From a checkpoint of a small masked image model.
Model: 11.6M parameters, 64-pixel images, encoder norm layernorm, encoder activation swiglu, encoder moe soft, encoder patch size [8, 8], encoder layers 6.
Data: trained on rendered landscapes of hills, water and sky, 36250 training examples, 42.7 epochs.
Rows from block 3 of the decoder, named by matrix and row number. Rows with one number belong to one attention dimension. Each number is 200 + 40 x the weight over its row's rms, rounded and kept within 0 to 999. All counts start at 0. After the name is the row's rms in percent of the matrix's.
# v: attention query, key and value (stacked) (decoder.3.attn.qkv.weight, 768x256, the v third), inputs 0-127
# proj: attention output (decoder.3.attn.proj.weight, 256x256, transposed), outputs 0-127
v.228,095,233,167,184,257,167,266,228,201,217,220,150,231,136,175,288,154,177,250,236,141,172,193,163,206,226,135,198,176,217,222,237,142,214,207,216,184,140,221,239,219,223,248,180,256,200,201,267,188,234,194,170,215,152,147,134,170,160,197,187,200,222,201,236,225,170,292,191,233,189,272,188,141,142,158,222,153,199,247,182,226,291,218,202,231,164,204,268,263,140,203,218,169,225,159,153,195,223,220,223,154,218,202,221,182,185,203,225,161,182,198,229,192,145,303,161,169,211,198,166,260,168,200,247,254,139,182,287,160
proj.228,084,188,170,284,206,156,129,145,194,186,191,146,178,206,261,215,265,273,193,158,168,163,183,223,182,129,172,205,216,226,182,199,197,193,194,174,257,238,133,130,193,176,193,231,216,166,183,144,284,175,160,245,260,157,235,188,198,176,133,250,231,163,212,249,181,189,145,188,159,145,148,196,222,201,285,204,181,218,184,209,237,210,211,211,122,208,154,186,169,194,162,134,132,230,241,237,213,183,240,123,195,218,300,231,235,133,211,232,276,191,202,226,203,243,171,318,227,154,277,183,177,163,189,192,155,248,256,139,247
v.229,081,288,188,212,211,265,176,195,161,153,200,201,210,152,197,206,253,197,151,301,125,233,168,198,229,155,195,156,176,228,165,234,263,140,184,215,202,137,205,199,207,215,210,163,225,159,203,211,132,200,223,157,158,248,216,263,230,176,190,233,200,182,135,209,221,248,231,183,184,222,164,249,249,293,195,202,174,206,244,171,206,142,171,238,170,141,181,141,262,198,198,211,235,227,171,179,219,207,254,235,165,243,222,216,254,183,261,229,232,165,135,218,249,166,162,234,177,201,194,203,178,185,102,281,264,153,202,215,253
proj.229,077,172,185,235,219,188,166,156,130,196,245,245,210,253,206,168,270,284,209,235,213,208,193,186,201,206,192,118,192,166,210,157,177,261,194,205,180,216,184,180,159,195,195,228,154,226,199,206,226,232,174,243,204,185,153,183,146,164,181,228,165,257,228,181,117,232,173,206,109,142,182,158,119,143,144,208,254,167,180,134,288,213,227,223,170,224,255,127,248,175,238,195,206,167,225,281,158,149,225,249,195,155,210,170,185,191,193,214,238,176,275,179,193,253,193,182,197,232,199,209,248,185,227,244,171,251,191,181,206
v.230,081,152,128,200,218,193,237,193,227,184,245,198,178,219,217,189,192,213,203,188,193,223,159,177,217,171,265,249,268,208,206,189,204,183,215,200,150,165,172,166,258,116,187,225,204,178,169,194,235,199,221,154,176,144,143,257,154,248,197,218,163,214,212,197,174,209,200,179,212,184,164,207,164,227,80,182,191,175,238,210,194,262,278,235,163,159,207,142,249,159,216,274,202,196,154,220,209,206,247,200,165,199,169,252,250,158,218,142,208,172,142,172,195,213,228,183,130,246,247,281,243,219,247,187,253,213,199,217,254
proj.230,077,230,205,200,206,249,204,229,261,298,165,247,178,238,257,217,181,226,200,194,209,240,198,222,208,300,189,186,183,271,165,277,238,215,216,170,213,227,194,220,210,188,185,196,252,194,197,123,303,205,189,245,181,225,147,188,214,171,125,179,228,144,240,220,188,206,151,261,201,242,197,240,154,119,198,150,230,233,159,226,243,208,206,197,230,164,192,207,164,222,219,140,184,285,245,231,186,226,214,223,271,199,265,199,144,175,190,252,244,181,188,137,130,151,213,274,189,252,197,141,123,145,214,144,175,163,216,191,180
v.231,088,188,124,191,194,243,235,197,165,205,101,176,266,157,194,201,193,168,138,210,235,176,202,150,183,180,181,206,220,123,181,136,130,119,137,190,200,244,278,231,205,222,148,203,193,252,181,225,191,213,196,255,216,172,194,170,278,126,218,266,198,237,185,126,223,191,218,217,234,174,208,188,133,217,190,155,207,164,241,210,227,265,185,157,232,209,204,219,145,211,199,242,139,183,157,212,183,217,155,180,238,209,175,267,222,272,184,274,226,140,199,169,191,149,317,213,200,212,149,221,207,220,190,235,142,193,216,224,200
proj.231,085,233,289,240,292,204,116,199,245,219,277,185,244,143,202,220,218,182,192,175,220,196,159,216,193,239,223,195,182,225,228,226,229,193,174,105,181,195,269,171,212,186,216,241,209,257,256,151,172,270,127,159,287,189,182,178,194,239,298,143,201,250,181,212,193,169,268,224,195,211,157,141,202,190,116,183,227,136,175,241,183,175,226,117,130,127,215,156,332,224,192,207,222,252,179,206,284,219,107,187,273,217,216,204,238,164,228,173,232,276,202,201,293,166,191,237,254,159,182,232,159,176,160,229,146,227,227,248,168
v.232,075,186,205,180,234,122,199,171,185,203,233,131,275,140,211,140,229,202,186,151,189,162,168,212,247,206,233,168,174,232,182,181,288,197,257,167,204,162,242,177,139,164,141,219,228,194,187,168,185,219,145,200,281,234,189,186,146,176,168,175,288,196,225,305,184,230,188,153,224,248,192,254,168,149,220,207,164,242,284,183,220,119,178,128,217,256,205,216,148,193,289,188,218,209,191,125,215,164,251,173,231,205,216,228,186,186,233,197,166,176,115,206,209,218,185,199,141,250,146,222,259,197,124,248,188,193,204,114,193
proj.232,074,207,93,216,230,211,167,248,260,193,197,191,192,189,226,221,212,197,271,235,168,164,157,233,163,185,205,174,209,155,196,218,153,140,188,197,214,215,159,262,149,180,159,239,198,253,155,141,173,246,258,188,199,224,199,203,234,256,259,252,162,212,212,152,276,205,210,178,173,208,136,225,193,155,200,190,131,214,127,228,223,232,155,259,231,172,210,158,230,198,149,281,192,253,206,238,152,220,181,256,192,197,255,157,223,189,220,274,256,210,233,226,150,148,164,186,167,247,235,252,194,201,234,144,196,216,208,197,265
v.233,095,168,219,277,251,148,134,221,266,185,215,195,228,153,256,263,247,209,108,143,171,110,220,142,202,214,132,223,205,159,224,227,172,213,167,229,223,254,223,220,108,143,195,161,157,205,230,153,268,140,221,215,203,193,207,224,215,273,246,216,251,209,191,187,230,170,240,236,231,207,171,172,233,146,229,277,219,181,163,198,181,274,166,219,223,284,252,224,173,248,163,188,214,185,214,141,159,263,142,192,206,189,203,181,207,213,130,189,230,280,258,211,218,211,202,221,198,170,251,204,152,211,217,201,201,166,199,220,204
proj.233,083,256,209,163,211,181,232,196,189,205,212,153,264,195,161,215,209,164,248,200,166,164,205,200,161,122,229,244,289,171,190,180,224,278,235,203,228,214,218,159,260,252,191,184,166,220,189,236,164,212,245,143,269,210,215,169,148,205,209,169,166,248,204,254,203,146,186,164,296,211,166,200,207,161,98,227,169,187,253,245,155,144,227,190,183,215,174,239,242,164,221,170,159,163,135,226,220,124,250,203,269,212,139,231,200,250,148,215,188,168,228,229,198,171,175,89,235,204,216,280,234,217,209,200,250,165,263,221,164
v.234,090,211,227,224,189,202,295,130,251,180,211,244,262,214,190,193,197,163,174,196,189,140,206,209,126,130,155,188,207,153,172,188,208,174,202,198,118,245,196,154,228,221,214,315,156,188,136,190,190,236,198,160,170,236,226,170,136,121,268,199,226,231,214,198,142,218,223,197,223,136,175,227,225,129,179,253,154,190,236,160,259,229,239,197,300,184,318,234,239,191,264,224,223,191,155,131,216,187,264,228,256,280,176,96,169,186,194,198,224,213,144,218,208,169,205,232,202,191,207,243,192,164,205,179,238,192,206,252,223
proj.234,089,213,191,173,220,107,169,201,207,275,256,194,163,217,171,206,201,247,145,148,211,234,162,253,184,210,199,199,251,180,187,113,243,230,216,201,287,251,198,238,195,212,218,171,231,209,149,282,211,160,225,165,295,214,177,199,188,258,170,229,177,162,246,193,265,222,223,198,174,182,177,184,155,218,199,248,207,230,62,240,142,163,269,271,192,191,222,262,232,245,184,224,167,205,195,228,143,213,171,135,215,141,160,196,146,244,152,214,187,200,264,226,236,223,202,190,136,171,230,202,194,210,176,245,183,233,235,264,158
v.235,083,115,175,233,240,227,230,158,200,193,151,219,197,186,191,224,181,233,245,189,128,156,192,243,254,230,259,189,198,218,243,260,159,268,209,181,146,257,147,166,205,164,189,229,253,176,116,267,229,257,206,160,138,252,152,172,196,280,247,205,167,182,214,230,189,245,119,176,170,184,223,218,188,135,218,156,212,194,174,157,191,258,197,235,164,181,186,194,234,163,200,259,265,240,250,244,222,216,244,250,199,199,212,206,193,138,254,185,218,192,247,206,249,124,193,141,211,183,267,173,232,134,244,186,262,239,144,249,229
proj.235,077,264,213,207,171,179,215,166,187,192,231,163,239,123,235,171,206,226,127,183,185,258,157,135,255,161,236,241,224,203,186,230,260,129,235,244,214,108,236,222,145,205,166,163,215,193,188,156,248,167,236,208,200,199,175,202,190,222,105,151,162,177,227,254,219,178,267,259,315,211,211,220,174,227,194,231,191,198,197,212,207,195,221,188,205,248,209,189,155,134,213,184,171,161,220,199,185,162,225,172,105,160,228,225,165,180,244,216,243,176,247,127,228,185,176,205,171,194,229,224,120,214,182,188,174,265,242,229,176
v.236,088,125,195,148,177,214,200,179,149,212,200,173,266,222,152,232,211,121,216,120,188,231,254,224,234,181,240,186,135,201,246,121,204,178,285,174,221,185,183,179,173,132,141,155,194,168,203,205,181,168,225,205,186,182,236,187,258,123,261,184,263,239,266,213,261,206,191,203,229,194,255,208,230,152,248,232,181,219,125,221,202,189,214,209,184,236,182,166,217,192,213,215,133,190,208,158,266,316,192,200,216,174,204,248,209,146,208,232,132,157,261,246,169,189,286,138,268,167,215,141,223,203,178,230,199,261,201,282,199
proj.236,082,237,196,225,243,277,199,161,225,191,214,192,160,138,207,190,243,196,160,234,170,212,227,197,256,202,107,188,253,188,213,254,187,162,165,256,269,119,220,155,204,262,135,195,201,228,225,167,184,181,209,276,204,205,235,195,174,219,208,153,233,257,183,189,136,169,239,211,197,235,145,248,192,175,188,153,176,187,268,230,128,126,174,99,180,196,165,236,114,208,208,202,235,192,251,236,233,210,191,172,162,98,181,261,180,208,281,231,182,209,182,168,179,155,189,161,111,178,224,235,158,168,176,212,163,175,173,290,152
v.237,082,201,235,142,178,247,223,223,216,200,191,213,268,179,207,193,219,190,213,165,195,228,199,251,140,208,189,252,160,246,254,221,288,208,184,190,103,157,153,126,194,248,162,85,149,200,166,156,132,235,169,287,149,172,210,164,200,215,236,220,199,236,191,191,152,115,251,162,152,198,223,183,201,171,259,222,220,210,176,252,108,179,261,263,221,193,194,275,287,123,235,234,213,196,206,212,204,209,205,203,269,176,211,152,215,233,252,206,203,169,215,191,104,178,208,179,117,100,245,194,200,171,200,217,247,135,225,251,214
proj.237,077,229,185,298,222,166,132,192,125,207,160,207,227,211,146,207,154,186,167,157,240,214,172,243,171,192,172,213,203,162,210,132,160,239,177,215,263,199,174,233,289,156,131,182,313,271,197,197,185,120,218,182,220,156,314,191,188,152,191,217,215,209,188,190,204,176,115,228,231,255,212,228,238,154,243,180,231,188,195,193,249,156,208,162,163,179,221,191,233,251,191,190,205,212,235,182,154,210,179,164,177,284,203,175,175,192,157,165,170,196,170,220,194,186,178,226,305,183,182,174,177,201,212,200,164,277,189,161,100
v.238,085,243,182,203,242,187,204,188,214,189,189,207,252,270,212,288,189,120,241,177,108,245,234,199,240,265,152,159,219,195,181,186,270,216,203,151,146,203,193,192,205,220,158,197,218,208,191,204,197,178,197,279,245,145,171,274,181,231,237,256,279,202,180,177,154,169,252,152,244,224,183,262,102,167,174,223,155,237,213,124,222,252,273,194,244,146,207,151,204,213,191,237,202,115,206,189,181,183,199,240,191,160,247,130,155,154,178,235,203,135,171,150,178,154,246,163,197,122,199,189,148,198,222,274,204,202,185,316,233
proj.238,076,215,189,193,250,218,197,196,273,175,240,176,236,159,236,192,178,201,223,276,228,171,168,163,190,191,185,256,213,236,174,237,229,157,165,189,253,209,161,129,271,153,180,166,250,214,222,149,211,199,163,137,183,186,225,193,316,184,146,229,194,281,256,288,211,205,122,208,200,97,186,188,208,96,263,185,233,194,151,197,216,157,206,173,195,137,198,184,186,200,279,149,100,199,180,184,202,197,155,174,197,232,213,196,267,222,132,131,204,239,126,182,138,187,183,235,233,146,258,222,144,233,194,155,193,169,140,153,186
v.239,080,191,263,227,230,137,168,210,145,200,184,205,242,233,176,215,182,179,208,188,177,154,188,124,233,113,182,232,152,178,204,202,227,233,279,218,289,187,204,187,166,219,242,179,212,232,174,226,254,145,219,215,257,268,213,181,185,218,167,166,186,179,226,183,220,241,225,240,209,139,237,233,150,159,199,172,196,164,147,193,260,161,209,193,222,159,174,246,259,297,158,168,203,219,124,171,179,267,246,183,237,212,227,213,206,173,162,179,126,150,137,133,180,164,234,193,194,207,213,198,259,98,202,320,187,243,214,195,92
proj.239,078,186,120,169,254,263,174,223,310,258,166,259,320,206,295,189,233,270,141,247,194,204,157,206,175,268,236,175,220,181,125,256,209,229,191,239,148,216,208,187,186,178,213,214,213,95,197,150,195,266,128,252,153,186,213,142,218,159,205,231,184,238,190,200,275,182,232,135,140,202,181,149,228,163,171,234,171,215,223,200,233,222,152,227,194,183,179,199,169,127,209,260,212,170,204,176,281,167,169,199,171,171,253,276,231,234,274,152,201,242,225,178,182,242,167,212,151,114,220,217,170,210,201,202,248,225,190,191,273
v.240,085,218,278,190,65,180,236,203,154,147,184,185,246,218,121,144,178,129,188,208,209,226,250,278,249,275,175,234,184,172,228,245,196,234,222,150,201,198,237,276,177,169,172,171,226,183,230,144,130,185,205,175,181,173,238,185,189,185,225,171,234,221,197,221,197,153,187,204,294,238,178,156,247,206,204,150,205,213,117,139,185,150,151,206,246,153,201,231,240,232,215,146,196,155,243,247,228,194,224,134,188,150,249,197,236,166,203,268,165,173,228,278,261,210,148,185,181,149,148,164,230,165,169,251,237,184,147,250,161
proj.240,087,221,194,131,127,229,159,163,121,234,213,233,190,191,197,234,188,210,165,275,204,190,158,243,231,156,241,198,158,169,108,112,172,244,190,186,162,196,132,176,184,259,301,226,208,154,167,169,175,249,224,193,233,262,252,168,232,247,232,227,201,202,197,162,112,165,259,206,194,198,281,202,217,251,191,200,263,165,223,197,237,168,162,212,248,178,149,151,171,198,166,170,210,197,154,207,159,153,131,157,201,164,191,171,146,308,138,156,203,186,208,169,181,225,280,168,246,148,228,199,159,268,193,190,160,201,199,226,177
v.241,092,214,221,156,252,203,154,213,258,199,188,214,229,209,174,161,176,205,206,247,169,182,197,270,202,154,244,235,203,220,102,185,182,153,195,258,159,200,164,191,270,216,181,196,266,195,194,184,190,231,113,207,240,214,235,235,217,134,237,216,198,225,166,187,201,192,137,229,272,193,192,217,157,219,171,152,174,203,245,196,179,203,196,201,216,166,214,153,155,188,214,195,196,234,238,200,221,210,193,235,154,219,225,223,187,231,214,209,137,177,203,234,229,222,224,190,163,200,183,103,214,217,191,184,185,216,111,148,155
proj.241,087,157,230,176,152,242,224,219,223,212,144,188,255,266,210,284,238,238,192,91,204,149,226,157,247,157,164,92,215,244,238,236,188,143,191,204,145,223,188,213,163,237,187,192,146,180,224,152,167,190,205,145,229,147,139,198,206,235,205,198,240,240,186,210,111,112,133,163,134,196,241,208,234,219,200,204,229,238,182,212,244,195,292,178,180,209,235,145,199,188,226,243,188,192,238,162,175,230,201,189,196,145,234,219,175,223,252,195,186,253,216,229,184,148,292,166,184,269,237,257,257,136,160,182,177,225,192,159,194
v.242,082,189,219,225,181,183,199,222,153,233,141,143,230,184,160,237,259,200,118,136,225,198,201,201,196,179,200,239,218,254,183,221,234,131,230,210,192,273,244,180,251,102,191,201,280,236,273,179,180,182,201,239,214,187,220,146,260,211,251,182,236,176,203,149,231,205,196,216,141,241,193,187,189,204,160,157,140,223,170,121,192,207,192,223,173,263,189,232,213,142,217,223,200,128,200,250,227,256,208,197,166,157,161,223,142,148,160,219,169,152,221,163,184,162,224,102,239,207,268,267,180,268,189,151,265,262,253,226,250
proj.242,072,257,208,117,194,209,106,139,201,253,253,220,155,212,207,218,236,130,192,184,194,196,179,191,256,279,185,250,273,109,199,210,167,187,143,194,211,145,267,152,230,291,197,217,180,184,140,158,235,201,121,168,237,160,264,199,181,214,200,179,205,250,206,164,277,159,282,245,243,247,146,179,251,299,169,195,249,200,231,239,213,200,211,236,189,184,161,169,165,209,159,166,232,264,172,251,179,188,218,204,222,143,227,263,117,211,251,178,261,212,163,204,206,191,205,216,144,204,257,187,125,183,208,266,166,149,188,184,147
v.243,081,164,260,177,187,207,244,137,149,210,210,186,202,184,152,294,182,206,219,157,249,181,209,205,180,202,167,174,217,133,214,130,168,207,248,145,207,247,200,147,171,198,128,188,178,173,235,222,220,217,229,197,194,208,233,247,235,196,189,198,196,276,242,133,223,200,208,237,177,193,118,198,238,226,211,218,137,255,157,184,126,215,214,167,217,253,166,270,165,180,284,257,233,170,234,241,177,277,166,194,186,190,207,241,239,181,191,191,128,161,255,212,282,196,193,220,204,182,205,163,182,262,251,202,213,218,229,242,238
proj.243,082,159,126,133,182,224,125,152,185,151,255,138,220,228,292,173,137,224,213,226,175,195,277,181,182,219,206,182,224,192,190,224,187,229,205,231,132,138,165,218,292,278,240,199,176,272,223,201,233,146,195,187,245,210,219,107,127,190,234,208,239,127,186,227,225,190,228,241,295,192,159,187,169,184,177,198,229,147,257,259,198,159,201,155,200,221,170,223,172,151,186,212,198,212,213,190,178,163,193,168,254,194,188,227,191,229,196,184,214,280,157,206,130,233,249,237,184,180,205,187,202,212,146,192,214,192,209,205,183
v.244,088,155,160,235,200,211,153,236,167,198,198,175,197,194,170,225,200,184,179,210,152,224,231,225,240,183,228,216,131,171,247,152,209,227,159,219,217,200,157,229,210,173,160,184,217,181,225,201,154,207,219,146,263,231,218,251,250,163,233,232,238,259,215,205,134,168,246,181,219,226,248,246,220,236,150,243,191,175,210,159,192,158,205,147,140,139,223,162,181,149,178,188,152,162,191,177,211,159,195,227,167,138,184,181,148,212,237,273,152,148,203,203,265,193,182,118,216,212,222,263,199,233,145,265,281,208,293,265,175
proj.244,082,212,116,178,173,98,209,144,174,199,152,224,202,127,232,161,243,186,152,201,225,182,169,173,179,204,209,260,173,197,206,203,221,164,189,215,215,150,246,152,168,265,180,256,153,236,248,202,231,254,167,175,190,254,248,218,192,173,236,165,197,173,135,163,171,210,154,211,280,205,202,254,149,217,181,128,210,236,199,194,217,204,198,166,203,231,195,231,181,193,226,194,226,252,161,228,207,163,151,179,198,172,252,227,222,162,243,197,193,251,215,160,231,212,130,202,208,178,248,166,181,142,187,158,136,276,166,209,219
v.245,080,240,126,155,151,258,208,167,207,258,134,255,218,275,142,178,152,202,226,193,230,222,202,218,197,254,207,214,189,190,264,211,184,200,178,271,195,177,122,163,159,215,268,95,169,198,165,236,209,214,242,222,256,230,213,228,229,143,256,214,159,147,208,222,253,200,132,145,150,228,242,197,221,202,116,202,235,262,210,226,219,121,125,215,110,197,174,221,238,178,220,180,176,237,206,184,193,251,171,146,246,203,236,194,181,100,178,218,150,212,141,154,204,208,206,182,185,192,187,203,168,249,208,189,190,267,206,223,197
proj.245,077,171,207,223,220,188,161,230,213,123,169,177,219,241,168,223,213,223,156,255,158,203,249,197,187,178,296,287,134,197,154,177,158,227,255,196,249,185,241,190,233,230,205,245,177,257,217,149,130,212,188,252,214,193,109,147,277,241,218,158,237,294,248,195,218,180,198,200,223,195,255,214,171,164,279,185,173,248,224,206,155,213,189,215,268,219,262,200,168,167,247,160,158,168,231,160,262,145,118,226,216,183,131,200,129,224,190,201,173,257,208,228,276,192,201,201,210,152,245,151,257,154,198,157,248,194,180,126,160
v.246,092,148,230,213,212,188,194,205,163,163,260,214,278,216,197,114,191,184,153,210,269,221,223,247,231,182,164,186,176,217,284,187,149,177,205,189,188,223,234,238,212,190,221,247,182,194,163,173,122,244,188,182,210,192,219,228,234,162,286,193,133,212,216,175,228,201,218,253,211,248,114,141,218,228,195,199,247,173,181,226,152,128,304,250,221,137,184,190,183,202,205,193,248,205,193,196,212,185,206,110,211,174,130,178,196,170,265,192,173,177,239,149,262,213,227,214,133,256,170,183,170,173,214,255,230,178,179,225,185
proj.246,088,214,193,198,163,176,213,193,292,216,108,190,208,198,240,158,174,173,229,230,181,235,182,223,165,286,209,187,222,155,143,177,265,211,167,260,234,161,173,192,182,260,158,188,220,224,202,253,191,172,185,227,185,247,244,237,215,273,249,184,174,168,270,245,194,237,285,228,187,219,209,195,233,160,196,261,163,194,233,173,176,209,181,156,153,235,136,261,194,180,222,214,213,227,217,161,210,182,161,198,217,187,261,175,170,194,146,148,116,130,217,177,224,237,163,225,252,175,178,178,255,182,176,91,220,208,203,195,200
v.247,083,196,154,145,200,244,248,247,202,228,146,173,178,258,191,123,197,259,187,232,223,215,185,239,148,240,202,201,200,213,215,177,219,189,168,171,199,132,267,235,274,312,175,242,224,135,217,231,156,219,195,112,192,190,176,155,120,125,188,133,186,237,227,180,166,249,236,182,235,230,306,69,264,174,218,214,212,202,198,218,189,229,147,157,226,283,238,213,206,231,219,233,196,145,127,212,156,164,211,222,126,240,202,106,234,191,211,257,230,169,194,239,200,160,238,82,178,206,176,285,225,153,152,183,168,185,215,220,213
proj.247,085,184,207,186,207,182,280,203,207,195,269,229,65,192,168,244,202,206,165,195,201,184,184,304,187,181,155,141,222,224,266,171,183,200,319,177,195,282,170,192,99,102,240,179,264,185,228,247,279,173,295,246,236,189,163,217,126,171,280,206,230,170,169,175,190,218,195,149,194,222,187,236,221,236,179,194,196,219,242,149,167,177,206,182,295,155,253,133,191,273,200,259,191,261,192,189,165,194,137,225,183,167,154,206,201,161,221,222,186,225,173,247,225,251,157,194,190,164,197,87,206,235,219,131,149,252,155,290,225
v.248,088,246,215,209,138,182,134,174,188,144,237,135,285,278,181,193,268,265,214,144,184,254,234,188,254,226,139,175,220,164,163,125,227,182,216,161,227,233,253,164,196,216,162,263,218,168,242,254,231,245,154,116,180,168,183,148,123,84,164,182,230,249,231,201,220,197,176,180,243,218,178,284,184,176,262,245,206,178,236,238,198,181,229,129,242,267,149,173,220,195,199,191,146,211,186,140,195,187,199,196,146,146,214,166,254,182,195,144,204,179,229,271,282,229,184,167,236,238,201,181,168,148,224,254,181,155,218,235,133
proj.248,088,180,130,185,260,183,261,198,241,230,190,181,134,189,258,154,191,204,277,250,200,184,198,141,224,155,197,206,155,257,270,224,208,206,214,196,194,188,131,137,172,239,187,164,244,212,173,221,215,157,202,262,286,206,199,148,245,194,316,220,169,176,213,215,126,258,225,119,197,96,204,169,192,191,267,191,214,201,225,193,212,212,171,277,129,207,138,221,207,182,197,198,186,217,166,177,175,160,208,163,216,244,205,196,172,253,237,259,152,175,161,194,125,169,183,232,161,190,202,218,202,235,167,213,141,239,221,205,186
v.249,086,202,162,223,279,189,166,208,71,212,161,213,247,212,236,258,242,205,173,186,181,178,178,221,157,185,133,271,181,169,145,192,216,184,184,249,168,203,222,271,231,257,198,294,196,197,184,224,162,223,155,298,153,159,177,214,283,232,168,169,156,209,167,165,176,184,222,203,201,205,222,170,271,244,203,190,242,215,241,211,189,230,274,185,151,131,237,175,222,203,169,220,199,159,274,198,201,171,172,250,230,205,198,133,167,135,232,215,218,194,175,192,175,125,244,102,241,91,228,171,213,186,206,219,232,187,159,223,194
proj.249,078,223,158,200,228,171,209,206,214,171,242,227,168,174,142,217,236,168,240,187,149,172,187,231,195,179,176,190,171,167,176,222,156,239,221,178,264,172,160,215,179,205,253,136,159,240,189,149,157,161,223,137,169,187,213,219,104,178,187,223,121,156,258,223,185,153,217,281,216,161,233,249,197,117,123,205,203,196,194,190,163,245,199,222,224,221,211,178,191,226,262,184,276,251,180,188,263,241,212,120,148,212,180,245,155,173,222,168,229,223,212,203,207,177,260,279,165,268,257,168,228,192,170,225,188,196,279,172,227
v.250,085,273,147,196,175,87,214,226,220,192,204,174,201,141,110,221,230,198,225,140,208,197,253,177,235,247,220,232,148,213,208,240,211,216,228,251,182,199,221,195,233,169,214,261,199,235,195,162,209,264,218,223,261,254,148,229,123,184,165,183,189,161,182,238,255,179,162,194,223,204,228,168,227,164,170,205,214,220,211,210,182,106,182,188,110,171,207,195,211,250,237,169,55,251,179,211,212,155,211,237,171,179,207,217,212,200,246,209,106,147,239,159,162,242,190,184,169,131,209,177,213,131,236,228,138,216,243,194,198
proj.250,084,209,174,175,150,182,230,159,205,201,168,188,203,213,292,156,208,243,212,234,162,230,250,203,135,206,206,204,160,186,171,283,205,189,231,281,233,235,111,218,146,226,196,198,149,121,225,274,214,142,162,166,199,149,168,169,145,185,290,315,106,227,260,181,134,214,209,224,222,217,280,266,190,254,269,146,230,227,168,158,207,273,166,213,228,212,213,145,182,193,229,220,203,241,188,200,238,227,199,180,98,190,258,125,245,229,199,213,267,258,197,263,198,162,180,198,160,201,227,228,181,241,180,150,214,183,195,125,245
v.251,098,212,237,138,219,219,198,280,188,202,186,155,208,180,202,161,183,244,147,286,241,251,110,254,225,189,166,162,238,225,224,167,176,170,215,174,205,134,232,242,275,220,180,217,237,153,188,193,133,278,184,194,222,206,270,181,241,179,105,222,153,152,132,181,165,195,192,224,179,205,240,246,217,222,153,167,185,195,175,175,218,209,253,239,221,100,254,234,181,247,238,178,191,186,177,183,167,145,212,244,177,268,189,256,198,146,197,170,277,176,244,228,231,106,181,241,250,209,225,129,245,184,187,151,246,144,189,256,238
proj.251,085,190,155,223,166,252,189,167,81,228,187,224,204,167,137,168,217,166,162,193,157,155,139,271,249,195,150,285,261,213,216,197,159,239,242,201,224,204,211,190,132,261,169,199,181,275,231,225,170,134,225,258,148,188,180,208,185,181,272,226,240,154,184,197,198,195,208,200,165,208,258,170,176,147,179,190,232,180,164,233,216,165,208,207,242,188,203,171,237,184,172,193,135,194,217,198,142,218,233,155,212,115,272,240,189,287,172,212,242,213,100,231,212,196,211,199,200,221,154,150,188,189,209,268,200,147,186,197,202
v.252,090,227,157,134,224,180,255,180,194,141,171,215,257,159,186,156,226,172,290,194,218,225,235,178,224,199,208,252,158,240,231,129,189,264,209,239,238,216,231,187,232,190,190,290,204,173,187,216,112,240,200,221,217,228,244,235,238,253,198,159,170,222,254,230,121,191,231,166,213,255,206,203,242,195,212,270,193,158,181,172,260,138,246,151,140,196,158,194,260,236,245,205,210,174,272,238,184,238,242,142,232,129,260,214,228,135,217,231,236,201,138,261,216,213,186,125,231,166,214,207,197,210,205,217,208,260,213,197,116
proj.252,086,190,142,244,214,274,185,164,214,166,209,268,211,209,201,198,176,267,172,224,141,175,209,209,270,200,152,207,241,161,161,270,222,125,219,212,237,185,224,168,234,165,110,163,228,211,205,172,190,150,269,221,221,253,256,201,153,224,225,186,315,218,190,177,195,234,270,245,268,200,194,193,215,175,190,193,139,124,203,221,187,210,201,187,218,213,257,239,186,204,139,226,209,233,187,139,290,161,145,193,131,200,256,159,203,250,267,209,137,245,221,194,203,178,199,160,208,193,218,110,180,221,121,192,191,193,225,232,218
v.253,087,234,204,202,239,238,242,277,221,303,256,228,202,297,144,260,201,220,223,193,209,178,186,196,188,182,153,192,250,185,210,186,214,193,167,242,193,232,235,184,173,255,124,272,147,190,213,202,205,223,196,201,159,188,132,186,167,160,120,162,170,208,209,238,178,220,180,218,186,275,264,251,194,142,150,170,222,161,132,238,214,192,234,136,229,194,204,236,236,224,203,224,171,172,136,158,266,199,191,279,243,202,265,213,190,127,185,175,202,196,188,173,111,144,185,210,204,168,249,239,187,146,175,188,157,168,182,261,119
proj.253,084,223,211,194,226,165,242,202,185,217,172,175,171,273,279,199,204,297,240,233,229,135,224,239,202,205,171,157,146,238,233,211,206,141,170,217,206,213,218,195,157,153,272,167,207,219,237,184,186,199,145,244,185,227,182,199,108,184,197,247,208,220,195,111,164,193,179,197,191,182,181,163,207,213,189,176,227,192,243,193,308,196,144,227,209,204,165,143,183,178,150,244,191,230,208,107,166,191,139,144,195,263,229,203,231,204,296,214,198,295,209,207,328,194,225,262,153,241,146,181,165,268,219,244,187,273,196,227,228
v.254,086,114,199,190,296,162,202,182,97,173,192,198,197,264,169,193,256,177,263,228,263,194,243,259,173,191,243,172,176,198,240,213,257,134,208,194,196,205,198,174,115,275,174,230,166,230,138,265,212,237,168,257,222,162,312,213,224,234,119,203,243,249,221,206,211,225,150,187,185,195,187,177,227,192,146,225,198,189,152,197,157,158,216,204,171,186,234,180,128,152,185,177,181,158,178,243,230,188,127,234,282,238,249,208,255,221,211,137,185,196,165,184,156,181,191,187,191,167,145,190,228,237,125,103,202,215,209,239,197
proj.254,088,232,201,181,265,269,168,158,244,144,214,215,213,206,287,179,99,211,158,198,152,246,313,203,208,178,237,206,182,224,121,193,137,227,216,232,230,168,178,244,238,135,120,284,203,251,129,183,196,179,206,216,185,226,173,199,213,245,166,134,157,203,226,173,279,192,263,259,198,249,152,167,114,122,228,144,205,199,244,225,192,233,191,193,237,214,182,207,283,238,178,252,197,174,258,198,167,281,204,212,161,217,146,186,142,210,225,238,215,211,208,231,186,238,239,234,227,302,239,178,114,202,191,209,200,223,215,200,121